python train.py --dataset="short pieces for a synthesised band: melody, chords, bass and drums" --n_mels=64 --input="log_mel" --loss="l1" --isotropic=true --activation="gelu" --inner_norm=false --optimizer="adam_atan2" --epochs=140.6
Rows from block 8 of a small masked spectrogram model, named by matrix and row number. Rows with one number belong to one neuron. Each number is 128 + 24 x the weight over its row's rms, rounded and kept within 0 to 255. All counts start at 0. Numbers have three digits each.
After each neuron's rows are labels from the 100 clips, of 14848, where the neuron reaches its highest value: "responds to" is what is common among them. Only what is clearly more common there than usual is listed. The data: short pieces for a synthesised band: melody, chords, bass and drums.
# fc1: MLP up (model.blocks.8.mlp.fc1.weight, 1536x256), inputs 128-255
# fc2: MLP down (model.blocks.8.mlp.fc2.weight, 256x1536, transposed), outputs 128-255

fc1.520:133074140142122144147114091111123110125143125138127115128151130148161143172146048116141146125031139146147121112102117135100168145138141095130132092162121178132123142102139157129122130216140126082159124121130116147124096100122086142131101113141124125125059144136160105104153139139112141141116130145080121112138134121091135164089136155153093141186144113122108091099108141135163191123146
fc2.520:168119121138071088130077101116133101165128138127118150171166153119074145126127224153117133096212169141094128125180152109142116112123137136125117124148097177128186111142115131148148122140149132143126141114160129108122138125119157137112114130113108104123130115127173165129179125138150135132147116136142129115137100116125129185112112139139125142112166126127100119106136115106166138157118
responds to: clipping; text has "clipped"

fc1.660:184137146128146147054119132099087140113118133110100164123080155129094149154128121128110141105148131159079135096155164130118139085120114080091106127152126097120096090133093143123141125127125118164125119128124153150153105086136120122145125140141088122098141121122206135082063126163118138099127150140100146180111145116127149148133060119154102086094122113091129138150119110154101107105110
fc2.660:158129127124145121214093126106113157140110143119119103143143128125134137119129120116153159133118140138136113145138106087126125148135133127086139122126129098136096147124112138142134168114164114140117127117186109112094176079137099131172186150118189114127119138100164141124091131126127119124122125098150139123102146152127131113152122114088130140141109119099091128171127153103120172094123
responds to: reverberation; text has "room"; text has "reverberant"; clap

fc1.461:113123130113118121109134133129124109117211150145155167134142085113141127114117107134103084145124173114121109165116150130149157161165153141131136162122123146057123113111128146152125138066105142115143132131154158119094140148128136083154141162129125154176114118139099105157120111142133133121152102107171182101142123124135108080151140137119116118159119100123110143134128122065112126121117
fc2.461:122138130128123153114160126156138124135157115134114102161136133136117109166138141083132120124143105134139122054147124089180141074139124110124114119096132114142126123162125124136140126111088117105095164145118141103124144151148128119156091137141122132120068131111193132131110125137155214109098123121073160131151136083126137140134149139126115107137132145124123137144140142070148091140128
responds to: clipping; text has "clipped"

fc1.357:137130127135144100151118107118186145104137152117152118152095100128150088154105126123118066132120190141158126130113140145112117130148107096104137104110117111145141088109112118180134134133105137105118104143119163118147151141138139128113107116103134113137138108143141111134135126112118124100173098138061120132115074122139145132109150150137121126105138158118107149124149109106129152143116
fc2.357:175141132118119111156130142132154184123138126137104133126106120127152168125139143133137088053133095127133129130181153117126108112121118165121090121126131118138147130122123118112133113121120119128103166168126121135123179159141119124146172157161152132123144123134157115138117131139116123120122113162198159126105159144116141128153105110106131105109123137141142124111175134150128146121131
responds to: harpsichord-like

fc1.738:134107123111114120121079139135148116160101144122135122135111132115086125107157110118130090144140152165114110130131154099098079144093132123115135081153141150125169161145102130101148133124111124123099132126149135113106095105177136122113160169117122104124143139092161121129144127079137137141127120047151116127120101125129099074123112130155095107147140104123148126151149129052125117141120
fc2.738:202116143125111096119083151157116108116124114127108107142084128123125109114122144123102115132113130124095152097115100094163144149127135079083127122125131085138179114095158146139113100116094123135133090123110132122166170153128125131151100127171135123127121121143117096145139122154122169121109145091146115135132107117127165139162096129118121126143142181082096129109140124091131129117141
responds to: clarinet-like; square lead

fc1.502:133175115111127113135112138152155133133087134115112131117147132136135150101116147112143178156134131174148112114117115135150149237137107137161122056101111097166125141115100148169136131182112114125135135101125102150115106114124130142180124124147124093114098150131179056121135151116150129151104110138119109106162100127106153116101081118141112111143104136149147143119116131143115110130125
fc2.502:130146142140163121130091124115108133152127132113136187105118146109126121149183114130125133098117151125140130155124117119117119000126135132197112144117132099147099116147124117124143144143134095152115179118133128135126110144155149145101122133130096106142135133124161224144109113076134078139110125131143180100174114145133140130107126134177098139101140160122151118140145134150114091115121
responds to: clipping; text has "clipped"

fc1.175:131123104083146084142121123125122128104149136116115055142092111148133126118121075120150156122143098116161109125132117126116151128119149111131136104154108103156099170160149148105140155105140117104125121132133119100103122137108079128150097098110116096143153106090070154132156154100121112162170136085117103124142164128131101121104116103108129156095138185143194134086082123110106160150113
fc2.175:175135136147134106118058141133127144117096115126117199109134141124092072173147137129135137119104097122122159143144145102079139120121103163178132131130104114116091111125117134139111121136115133148101180149120126161098089176136138130110157139104182108142163135141120128142136106130140110122185091200115142141106084125128118128110127149089134101156112180149194131117100101079124114140117
responds to: clarinet-like

fc1.736:130108081142116153144096162136111133110132162154126112124088100107129188094108103151111137118132177183101136121153162126103128126139102104109174108112118135132126115127100125147118142173101167149138125122124108136122126116136117131135110138119118110114121113099127133138141166133126111119177101103125094090154081110117097122151118131119128099144131129117096127116135114135133142134095
fc2.736:135118133155166137134122088118098069116126167119165149145103175118171104142133082111130135133119063112127136105129142119120116117122162129119113128128113117131078137150124120095151105153124125114153141121098110094141152107132134135114103156110129106134068126119070152123113156113137170099070127072150143093148125127113142135142159127111122145136113065111109120109144149115072157106124
responds to: ride cymbal

fc1.437:160132131101083160129153127174141092175121139125125082129147108111155098083141136138167150147125125127113107167147139146140121168109114094210120083101133150100130137175142116127175137188106132107140089139108089127120158145102127137079114147108136147129078110164215148150140141113126157127133125150113113099100138126110146122109161145137141109121131145156109127125144111111114083129097
fc2.437:132146122210093091124166118142127090090099135132129145115150121123087123145130115123136126131131136132124153124064103122144115069142134149173124126094125152134142118128129133139182119176070100141161119133096133155139097144147106134161107126164112140121121136138207126151145108147141129146136156126135134164143137142156076104096130141162118111133138158130136130150090099122139109107169
responds to: tempo: 150 to 160 bpm

fc1.767:069155096136148152109119142110101147141108133157119142125114165122110118125117130161132156107124135191148100125145117124118127135152128125135152109146136141101141195173065153139126123172134115127115098112152122089114122161167090140107164163102155120101134122088111138128094148099171100095136105144108125152151121120132149139090150164130110121147078134125132121145109143132092142127136
fc2.767:101150145142153135127134123116154105133116135122120113135133101120156116106127133112123150167132104128145132120102094146113141130166134167157113131100144177152105160135210145149100143117142108094141110136115149118094092139129117138091134150141102112132108115149144098148128137121123130145077109116101165166140124119131132078148113110120098124089100157131164117124103154154117134126141
responds to: string section-like; melody instrument: string section-like

fc1.620:142147110101141118132130103103137114130101174100179095104123114122126122129146150121180140151121143114136127127114154128132139140118123123109142205158131132145103148110113130126110107090123196075158164174154130134155103135121105128150135122136109123146122105139146064148132134117103132149159102103137116155092168118122118111136119134115146117171155111148135095110106148122128101199111
fc2.620:115125126156093070144116117143104119073143154133148106127140107136105112135148133137107125043152144139098082142172120144116129143171115103122068124091152109138164143151139117132115095115145139125116102131110120140152123164114185117119054128145143126140153140104152249091149117135164113140149127126105166152137109130121099121147141142133136117137127121113129139153109117130169081171121
responds to: rimshot

fc1.104:181126116105102087117146161149087159131141123121138101153143125131154156087143118137186116104125128123145098159095145089116146117146135164148117137220097107121105143134140141095128130143142148107104101131124164121104134155152129116086138127119126122145135111110152120177138134124123108127142159158131084114116105129131166087142094141158131115152088123124119116091130143122136161150138
fc2.104:148151098144145083113117134113129145117113178128145050131107124132100137178140111125113104138127148139093169131130141130119138148135109087155160135163133087125126082111090127113120100144126148167107138112129117115118121116137138125196224096141195114136127125145127089125132131134161119121154117119106124128164142135133079101099106163136154191120122134130110129109144155123191116142135
responds to: string section-like

fc1.338:119140105103133101147131132121113124122142119122153127123180111132098114119131135139144108108106108152118144113113136137164117110093103111145146141131127098103152136145072195141126148104141127103104144131129175109127088149127134118112157120116192143147128140144098151117138140131142132139125115121105185154141116115136122172087096116109117089121183097091126157080128146127127137147114
fc2.338:136115197151162132146152122173138147158140164122105148115156125126093142116135120117051124120163121120110150117151155119106150129091136147129128134113116093133099129160082118092106146133103138121166103133057109122126152134159105121160148148153138129132119122111117080143131108113159156118137098133068123145111119137095174126106173064139123069131128093137137138145103138114131108136131
responds to: tempo: 150 to 160 bpm

fc1.257:148142145128099148185130103153159135106109135129114103134154137133143095146124066119148126117111142096053156104130094124126128226145109147085140123153137189123114119134123142130138115141124110140135100115135098180134099103110140116179118138128151138146171131134137121092118136160147125111168123153161130116105088139139154145134149128136109074101125113107117109100133139126132157102110
fc2.257:098134146123098117097123114120107118128133123137089203119111142128102125108128169138171129121169101125159132121105152148109126063133119127058085121144137223123102073137135111124097133138116124096142101169184146086179109175122139122109084115126145141130110126130117144120103130146102121117134118124138154148086137097131114128084115132064163108160108124109118138093105119093133103119106
responds to: ride cymbal

fc1.75:124152094121114088100093139120072129130123136122132092105157129134090110159085131135125142138110141142135142116120136066152164143163124090136173145137078142143136118131077149175140147135143132106112131106168165111155084136139130131111155141104119110143161110116107128123100162106131121133138127109133178155150121123144164152089078135159046155112152104125164125110125177107120139106128
fc2.75:117123135127102152135130143108146096112128132123125146131086158121167124087138084118130121116199098126109113130149130114163116130110100147140127137122106198129142127108102147138160139133101132155117120122141137201174173125128089128136154141136114118133151126122114110107126157081130126120106148106134131121157147120103174137095122131068109086141142062127162123137147154166099154123132
responds to: reverberation; text has "reverberant"; text has "room"; clap

fc1.390:166143106126142127132066126144142137122123145113160118131104116121114103105104099141128109121118115142129088120113169151104094137098097112099111113146142073122166124162149116139175159155095174119159165116144143081110128142131147140118093085131140157143150158129132135143128140158117133118167146126164160108132130116155163097158132134127084162138123128145125142115154164117138133132123
fc2.390:203155140123109148129094113120186113155095108121129127135139073132103124165125143136111123074130099126117125125137112134111129123123133128113116127091132119132128156107149135099109132099139157134126117136109128122132114130123140127129139113155118124129112128124107117145167113157126125118146137123086097078083117133109110120120095135096142120086162175105098122169152122133122150154131
responds to: vibraphone-like; marimba-like

fc1.388:186101141123132120105161111139123165108088143136142135162119113147120132118114102128133132112142146144147106111173123132124097140144143117083155115130107176098135157152120144151166140140141131092115139121129123121112122117196112131167133132057117085140124134165131158115130138090118133110157104118134120118116112073146162107142112121135145142111123130120132119102094114122134110087103
fc2.388:158132109103138120135130187131140130138108123133151147124129141129134025116126125138103092146115105130125145125137111108164081129151104098115192118190131119141123095122124103144118091133118108075189084110140134111157144118146107127161112136133160128120111127122125099125137132127130120128115126089172107127097099130134133143141101096095135136132127165119137132116153114139137041102143
responds to: vibraphone-like

fc1.76:093134123136097157122063106109128120133115079117143069142113126147095048154141116126149120126163136112173083133112073141123146162125152133083139107158127131145142152109137151105101177122131102098116152117142140129137124136118076116133130125134121144139122085140154128111097143130136121129166147106102142113119126141125102148076117132129115128102141155120132116175092159128083141124125
fc2.76:116150117085074144160138100110135089113106075123124165146131141124099184080130164104114122100079115128114143123148133104058137111165100119069166127115120146113134125160145154121110121140119117134094120102094127156117097148052159133109143117135106129136143131136134144111108127119145103136143154179111149132122122095127121128104158113092109130159118137125122139143138121128096146166115
responds to: clipping; text has "clipped"

fc1.327:135140119132146135135133162127139122133171176137125174107137113114130123175145140129110140144156112104156108086114137101125101118132116111146112101122123117121143165136077142122148169173125122148129173098129142058107108163135085133150074140105121152147113145119109182124143135154128121070126134078149175145071110119132150118130126161152100112096151168144102169143128150116111184124107
fc2.327:133132151122134151125156107142166124109152172129123086147136079130134145161136117088108131111108084123116155082112141156123120179179116127131141128120140109129092124151096128110131141136110119142098165130135130112118148127119129126107122119095144124128081143103166122136133099087156187112132105129124102110144145080124159144135141142125115118146139156128133132153101120083136119131132
responds to: ride cymbal; text has "noise"

fc1.98:141110138132152141154142148061106156122160173120183135107113123105124104127124168173118132091154140129122130111139140129139126109139138117150128112096124144131106138124107155175110125158161119102073188147131150097129130115119149111120103158096089156122135116083137105137135123158133107133090112144106129132133115143080119161116139117152165104131156140146104170117135082119116105159107
fc2.98:147148119148124112119136153106120138143129152111152128140072122125155110143135099139142131170137158133114109122143092139174117099146226134137108137114126126119143154147118126124112115129133128126126099125156139127125117089151110142133128142110170153128140123150153145135152126133116126139135106133154121131145134106108176106084108146106163115172113123193073121116124154148124132132118
responds to: ride cymbal

fc1.245:187185153099114134115132120094112134129131099110127119126132140127143154125112112143126121146104152086096134122153124124121111062146148064108119137152131177126132104119088112121104134120112099094175149140107101164191114128137106150132097160133122169159126139171142182139103140153129132115172128133138139127138160113105175107115126086158141128141173110137150109123143115155150075129129
fc2.245:183158140168124174145175129111156124138126063127120135127147114135099101151154155126142127114128147124127122129106151178090116172115112170131130137131115184128104136080107136123110103128134098125123088134130108156132098137146132109100114109123163150131111124115132100140092116149146117133136108127101132117122126151154079106133114140117159145087109109137121130130155116127114083130120
responds to: reverberation; text has "room"; text has "reverberant"; drum pattern: bossa nova

fc1.477:189183119198111118122101186105116157104143143133125082130116131109113100144134137133142083103084183144131146137180104150123106142154083132100106164123124137122101122108098116177107132100125106065142132118150183146118087126123137122129142153141123161131118154156133132122117140141128107104127100122115144135061115133083087100110107144076157132135142120136110117087113130131109056095122
fc2.477:206150131110147124124118175058139152154136098128137156119122106137138125132127136123104134142204171148121115127165082131119152111134113119128163112159133107152120127134138149110117126075142092164097152120088113135090118164128143119152124177132138144127135129142157110081100114129119122165176158092127147132119105112131165122133128116119107130109106118118144149096122102138106085126132
responds to: clipping; text has "clipped"

fc1.287:151142133090120132143163096141150139102154140125104121119153132129135183158178158146137073133112113159154087135123117129133096097140109150146132146104122088113102094122161141157150161105121146125172146120132139099118098170110158127119179100170122090129122143144147119107094140144189117114084106125106157069123143120125080135132155142145122133110168141133127126111146117131123128124108
fc2.287:157108120127107115131136116115110129134098156143145084130125139132125055097125120137129109185129152141131186126152156133125163181135156103142124123128113120120118198109113187133162154137119129124178183136133138149161120106142082113136176146125173129114089138124151139138143169138146156127141136128155141173073128147108142147156123097140101117085126122111108131133080109145106172159130
responds to: saw pad; string section-like

fc1.173:129155125133112118169121149121161128108140113149140103129123128121116179118149112131136128148130184116156101123130155132113135108111135135129148105113139137071122113128106119124114149099123121156143148127124145119120104105145145137119157102154100168132113114124141134123102124134147119096157126106153122213086073107102174142084097134130126146045125113107156145138131136126110221142134
fc2.173:146163122110132078108150122145134141129132144126165176124128074120164120127129118113127109109131079103141178116130145137122100150140103105099188134150142174135071117121120113110131110130136121131125135131145113121167149078166072148145127132146157109130126138116140124151110150134105134103150136144121145148131148135159144124152137083106114120153126137143115112132110127166103225131151
responds to: reverberation; text has "room"; text has "reverberant"

fc1.363:105140139128113158122089122090102144127166139156092077137105144138113105140131040105106137166091122086157111133135139119089129086109140116088112118131138113123136110148160128106168152053094138110122146099134070139138127172139161140149090102135099161154141078128008149136129142124156122122111110154099146122093087131141113111129152121078140128126106190100148120154164134136101164129128
fc2.363:133127117097125142146086145118122125115116124126106170109108095123152103133128177130113126134174116120128159110137140147000121165123166141120141134125148114143114153119146167118145130132126151133139120134133126107139122157126071113160116152136193141130137115122068116147154094134144118142120131157125142137100152127136140133102154127029128120144133171158136137157105091169105081127150
responds to: open hi-hat; tempo: 110 to 120 bpm

fc1.608:108130091108146097092113171107144114131121120150126132160108136143139155135135126117128163139152089109139109125133158157121146108131110109105136134088160118153161211122137134144125098081125196129106167092149131110123155151147139132100126114128078110134130083136116151135144129119103128155150130093144089168135143124133126104120099140153138132145102105119145129140119126149139185184121
fc2.608:100138155145133114150114142130113129112139114131116117106121128140131093070132149119076112113127099115164137125185124128147136161133101158137137122083142144101158124128131129133157089134085195133127191137151123167169116146115114133113160118130140117136141169144129123110130120143133144164158153126134122117129105115118146141101111082166132153127116077148149121155111108140116140161159
responds to: string section-like; melody instrument: string section-like

fc1.556:120128138116125122168144121151145179116100142118112166169127135127128145110156125167189135156112127111143158152140133083122103080117101141099135116117172126075153080143093149123112116092129137138084106142142152132119109138165113106103137134140137138126090130170173166134150132117157125154103103134144132107114099114076184158059118125178135108153183123114138131131116118122097124138125
fc2.556:107134141130145107105123125145126168139126161143142109130136138135145120122123140116140116091124074137145139097078129163131127179153168140140135126102122160116091139120136121101110113133106127142152138145133113125105111088132103137146070137122176146120114124134176085130113103154121155136121122177109148128141121122134163125131088122236117165101130141164155144160021114141120117135159
responds to: reverberation; text has "room"; text has "reverberant"; quiet level

fc1.739:133128117133150120124140142113162139108173123126096130125122135106122127111116128122097111149145123134165158123167147117103121144145127147118131125179102152125122135126115129133082110119121126145088147113141128163127128096132148139163129144163104132113119114155255115141146116143148139118137155146132122087128113118096112082128181129149125130172117072104126131121084127115130122151136
fc2.739:121135147147117116122166153143160132134132126130135143129099145136156108128135140124171118095117137133153142125143147140168125131135072114132134113144094132141125128127115134118061118134127121120174127143153148131169103141116149135115102120099138134117174138120255138134126122147106121141133134091114145070119170107114130120158141145110129147064138067108157124097192146165075136139119
responds to: tempo: 150 to 160 bpm

fc1.350:151155112105159120135096115123148094148158139139138118082150121111119140143099130132166103146151126177121147129131137127106133148119092138123121154147076156127112131091129107139129142174126137133161169112130111150133132081094125135099136158101147137112118146107170117115131133116095146145142149145095165155151112135125104130141122136142129119112110183104163147139104122147120056149119
fc2.350:135133165168135078130107100168116098093127190129155182151133140127114101111151127139113120084153133142127125148134135100112132120101111114142125128106096160141120142061111090157128123152091139163136097119104131087147147120110121132139103124156103128135166121111148112141126175147151118131138141100154178154128149098100083126175129107125126080152127193096176132141173115110125144146123
responds to: ride cymbal; crash cymbal

fc1.332:119145149128081145139062159100139153138137163137115060133123127137127079147148118116104100148136183132099180146136132137119116169157164134127143141167116083122191156111118145150173148147076102093102188096150115066145109120136103113173126136109110139139153113127097152073123162121124125095136159077125125186141145141150152168103097185139096117098107131132080135130149149102138159158136
fc2.332:092128119133123119098134101087086117125124161119127136096120066118054135159106157109105118149033120103132123115174162154123141135142156100119163141131137107123127128105141125122147123146162094142105118134154076056097173138124125139086129103119167133140091158129103107114200136154100137123141144125134159147106105152148115110123089123164138101144144171133110121081138136143127118179136
responds to: tempo: 150 to 160 bpm

fc1.7:109126152096171126132122126091134111116135131118133158144125130115175116110103119119116124116131142135065134111113101044132118098150157128101153122165135091113128142167152158054098152083109098119126130120171150101146140124125133118154148143081143131121135124131112137119107119113194131107188121093148132117104092164124172146113114126092162072147164110142112158154188139131133144123105
fc2.7:119111148143169140155118121147145123166128128129129111123234064123091138129142126112155123167117168126116151129115147160122155156113109119097103134120142088118105153107115136099109146147138101134115170127113108130134095156101160126131140136156121143137118124126117113137142134095098102144165101134140100152084166101134134128115119120116136094127140095124120127157066128103134130116126
responds to: open hi-hat; crash cymbal

fc1.616:088122130141138121133131144125091126093171150212115110136123100113121120152150162123132127104119186158104109124121119127133154124144131121162131060111104146134098121146114137157091139170143131134135142063112145099158121121120160133157124152152145150104161119134122135124112168136114116094192168133140131111137147116163128139140106152181097168107151114135121211123132127137144134118121
fc2.616:130125155140168137150135112107082098130185114101120218122144097089120162069127111133093122087086177087113121157125110112108129118132126093136098175145113109130129118121166122130097151102175127144106155133133118127165141150121112174068142154162132127165113148125143134126132156145085087171209116100126099119111124164147106121102112110112116095096144094135109099118129132152162091126137
responds to: clipping; text has "clipped"; clap

fc1.369:146124097096116136128103123110155186138117140140135150133078147117089080096136101134157084096111151130148122130123161129108126127121134125169135135143118115119104126110135102153120200114124146072115127091106146071103134165150097138145112106132119134132099101132105129147124142166159097137102149127113149128095153097128113115056155144124118133134164140141135145126170134118159135141170
fc2.369:121108157125106155153098123105135189104145122130107103111112082128142150128137150140113122116151166126140124125131173161089126166088164141187097135124133128118122126105080103156144180118217129168133120125173143212127147143138126121103135122124115123137090136124159110152162120154108111129121117121120147108096143140128105140138143130149140122167150113140147133095107105142154160155129
responds to: ride cymbal

fc1.539:115143141140168183096152099143096148126108130105128120142136120133118109121098109113131101152114129094117117128092121128137113140134124142126163164159113106134111081134085137135148104064143104124159109130154143108160130155123121162107129108079113132174093179099062160129099185125120130118148131159124113079125139136145108134140153090099150137137085139113134140075133137080132122125153
fc2.539:117127124143145133158141128142126129148109168131109121142158134126114142192127104137112132076149098118175128124109161151124065158124092082123157121153109135143140101112164116136124095139113116138148140137137124107131143133128136116169095168158172131129115121124052115144129113119129131117119097074116145132118127113128090119124173175155158114125152131100140132127078115091123180123123
responds to: tempo: 150 to 160 bpm

fc1.465:110205101138101150124116161140133112121158152135138107133132146122147136151131130152116144142138120126099178139123176091146115136145102098105105137122128122101127151119092158131112140167151106125078138098155154078121134122134106110116147146105127119133103104135115117135120159104171103132113121071140117123136133113135169114112116179105097115074113147123109123082152129115130117124108
fc2.465:102155152150127102116143111141157107141119118119134117114122059116134123165133144098126142101159099125102161119120114112098148128093119145073139129149138126139070126092108152122116133128124146114126166117089128145105158092080109137163097138104149121133125137141164147133122132149100127124129175160139144143134167078138155150167101114111117168121106164129122123117078140123130082117135
responds to: ride cymbal

fc1.199:106225106146134109130141134132160119088146086122137129143084114122143153091124078135143127148130130097140154120143160140086117114141116063133132105107162171098160165089118138070129168122124118104143161139126037138107187091144118126125138143150124120171137140096145123112163142094140097149157107134125108101126142129094104159097117134132139122160124148120082192134164121138125137135151
fc2.199:086161116157138130134093106158063113137116060126123140116120131137131135144121149126126122164118129132085140123164132092172128145119141175132107125142129182121104104118105130115146164141134126162120109135119132157174145131142135133129124151128127117134132131159127145129197132122114132117115122069098057150157110130124178116113099134079115109140172121136104118128122113139110124125130
responds to: string section-like; saw pad; melody instrument: string section-like

fc1.38:106125139112125162140138134163138148081191157125177098127081126127144119136156155138095076158146163149135119132122070126116101148152108141091152157120140177101148117132141130154133087158123092091150126146169096093104164116172134127113149150102147142127140106093136108123135117119124178105165159142136142141121153112139144135141130138060133114124082106125148119121119123114126119134112
fc2.38:124130136130102141158133139117134137136148136131125103152145109131140127102130118091130102137179121133129143065140118094151127152092057103070100124127132201145127171151120111086115105101090119120097143127101151148142143129129144124158100134122156121124093124118128130133084111130153215132132132113095139147170147103121137105116149134085133084143119116115161133099128134092154095113130
responds to: saw pad; vibraphone-like

fc1.236:112118148129151134135138094182145097151134131158135132098159097145118149103125164126131136089214114180145102129119133116125132112140082127136130155133168108130146130121090126146111138152113159115130159099118117141090164131120122121091157170109154158124192110133126117127080111124131167118164132094163134114179126134163142159140118134102133151135137103145124120160117132082147084119137
fc2.236:101113117130112116118159123151091145120138158118127085098099120128139090191125099107090133203091153144130142121139121142147158128115091129119123136101154120125111113137136124138091149107130148138113154137121146119057099109137128131127166111147088126124157132131127112100114138114122137140198161132108163123163150124125121148123122084132158140139127094139147127145143129107144112130132
responds to: vibraphone-like

fc1.731:181100100144132123153129139131124152141125152103126127146110129143142119138100162183162165110132112145124115145103141126084118140166125125104125150134113087015119146130143126143117130179103125113092155169138146110159141167134122102124184112138095080137104117128137119094099153127173133124107086130102118131169132149131152077096116143152108126125144113104129126124108162080146143126115
fc2.731:145129138123116122149121126131111109111130121127111130150112128127099128153134138043122141123123081125130141022150121099169121111127116108120138129114129115144131127140138112151152115111075121115147124127095131088128158184136130131136119129137155103130086131108131107127121131132145255131093134096097127117122121098123183122127162159133135114117170128132127127104141175068141111124127
responds to: reverberation; text has "room"; text has "reverberant"

fc1.554:072116116103130118144134143106167119115146130113115097091132136149116162150124164121131142129104131108141096111140086081122133115138132121092112129123133134098124105137161143164176133113126124120127158139133147065119117122156094117106121100135143127155161114138102141136137147144164106139137098121136104132135159136096127149112144101188109143149125142111115127099161145141083130134121
fc2.554:091113158106131121107159147141150122137113125122123000118134099128137113121126111130128131138117128134133131122099139136142153122120148138117128130141143117136116094117073144142116127138141117138143101141120149155118161097099126125110157160143099119129150130116098102139152137125125127140123153148123087097135165116140126155166100131103096101125151112111153120113139109132104169113120
responds to: reverberation; text has "room"; text has "reverberant"

fc1.462:170139135144135111098130144154139113095111154125121140162110122155149150124146163157140110127149136140154121137140109133135149119137105105093121114122097140119119161137110141118130133116133098102157157137135084148125129123151071121182131165105154135151179114109125177133115130120132120123159121117159105115113119106099180049134135158138122179143144150165145135123146132129165120102109
fc2.462:180118130114124124164168156177123141095136120136111118146165131136124108115115133114112105107121117136135098120135151125154136113158078133054118123112119130120130130139131165117089147103116101101100132124117125096157111111168173124088120115133151135124167130101123081117135123162139147132122125133125120138129081100142153102100144135139117084101164195080131129110162111134096127146121
responds to: vibraphone-like; melody instrument: vibraphone-like; marimba-like; melody instrument: marimba-like

fc1.24:095078119092104111113112123087150122130104160135135138128093137112137114111112112124105156108116149094135123133135123090112146155152106092121120110162116139093145135127113137187157145109085113093115139137144120117097167130182131145106117131110094118151133125137180168133086159120157146121145108132126115115129121140138162138111117137151131093135113110117123133123146117120116113130119
fc2.24:146080142076118158131142164140114167118116155124139134113168091126113104134141141117115122170113128134098109111153143156151122146089097086110102129133124120110127105153113123129109108115121078150110204158097117107157120131111147138127116134094147114121143134121137102125105136120144130145168121134169088117154141120147082162172150133129141125106183140093127132132160126144108101141154
responds to: saw pad; string section-like; organ-like

fc1.591:087109117132099129134114105137114103140145131149131172164148114120119193081132138160078134146147151136183174141149165100141146093135151148133133104129140132126197151137127163104102098182118131152152118129133106097125107131142135130095105134111107153131122110089066130132121146121108128113126138118073119177146141131145139146132122114124150122073117132119113114147148116113095145176121
fc2.591:122154149139153195121149090129131121105125095122121093094133104109113130163110153120135115116132149118108096124138108127105143127135125122138157144092142118131129112138099139132107099116154120155125122119060087133123101088110136132154117125168176125135119142109074157121103131141111129129138131092110171139147138117148079113114150119117133128120111123102121119114167106134138129144132
responds to: string section-like

fc1.439:069121140107093124120102110114046160101163156151115144109128123152120255107115149120209127126127156134137179125117147116121125153153108164156104126190102126106124114140135160125162160106107110112134104148108103155135151098147131121118152134111144169126128127119110167155110125112116151109140134103120151103134126126130142114135149142169104092117123101114184129097132123115133091137134
fc2.439:128121152091148174120135149093141202138136124134115104133133129135125074114144129120111122113157169134104099125166121157121141120121107147144123126135158150120137116109125129130162139108121088141151219081126122108096118110111105127106105106145080138132147156130115113141156142111118115143132141141124139143130122102136104133136129123137150119138144130139160140097128096103102148132149
responds to: harpsichord-like; melody instrument: harpsichord-like

fc1.415:125168093154136144130121161153152182163148173140104131124131132138135120098086114118148107104133154136106125123103120103111138101166076066102136129119106114112157147176109201170139122165132102097088182088131132131098156146179145142151156123080136156142120111152141152130108135110147149137083103091112139154138133116133118095129160193115120145143103157096135180129131110116109103108134
fc2.415:122133150101121096124091170162104155106099152133105131147125115132155095131156135125101122116136117135091132120131145162147143133118083132125127127115119108101153105125134139145114112124130094173052173136096108130157132124122111127109087116118126121130151129147134098113128115141152139121121124113167150124129117131118114105140159098125148087154162163100137128123152180133123126155133
responds to: clarinet-like

fc1.58:137135112127087142160095170093125139103164110139143123152141102150084118164142133138138125122103178115131133169141142117130123166132073133193173131148107123101145127171107128094148139144111163120145129119144120098115099112139131122113064160115150134136100143119141154132123140115142139098135115115122120142147132117107150110110103147146055123111154136155116145137124122103115153138135
fc2.58:179137160111105116176126143127146129111134150130140076136115117130108119117139149149100124141131124131108068133128138125145146103124093154121129118105080116123145135106101155118148130118147117136082089164117109102171119122084158134100054125131107109123096130120130085119144107112130133139122134087085124128150120119139091125131130112109149152123123167092167124123142141185152156153130
responds to: clarinet-like; square lead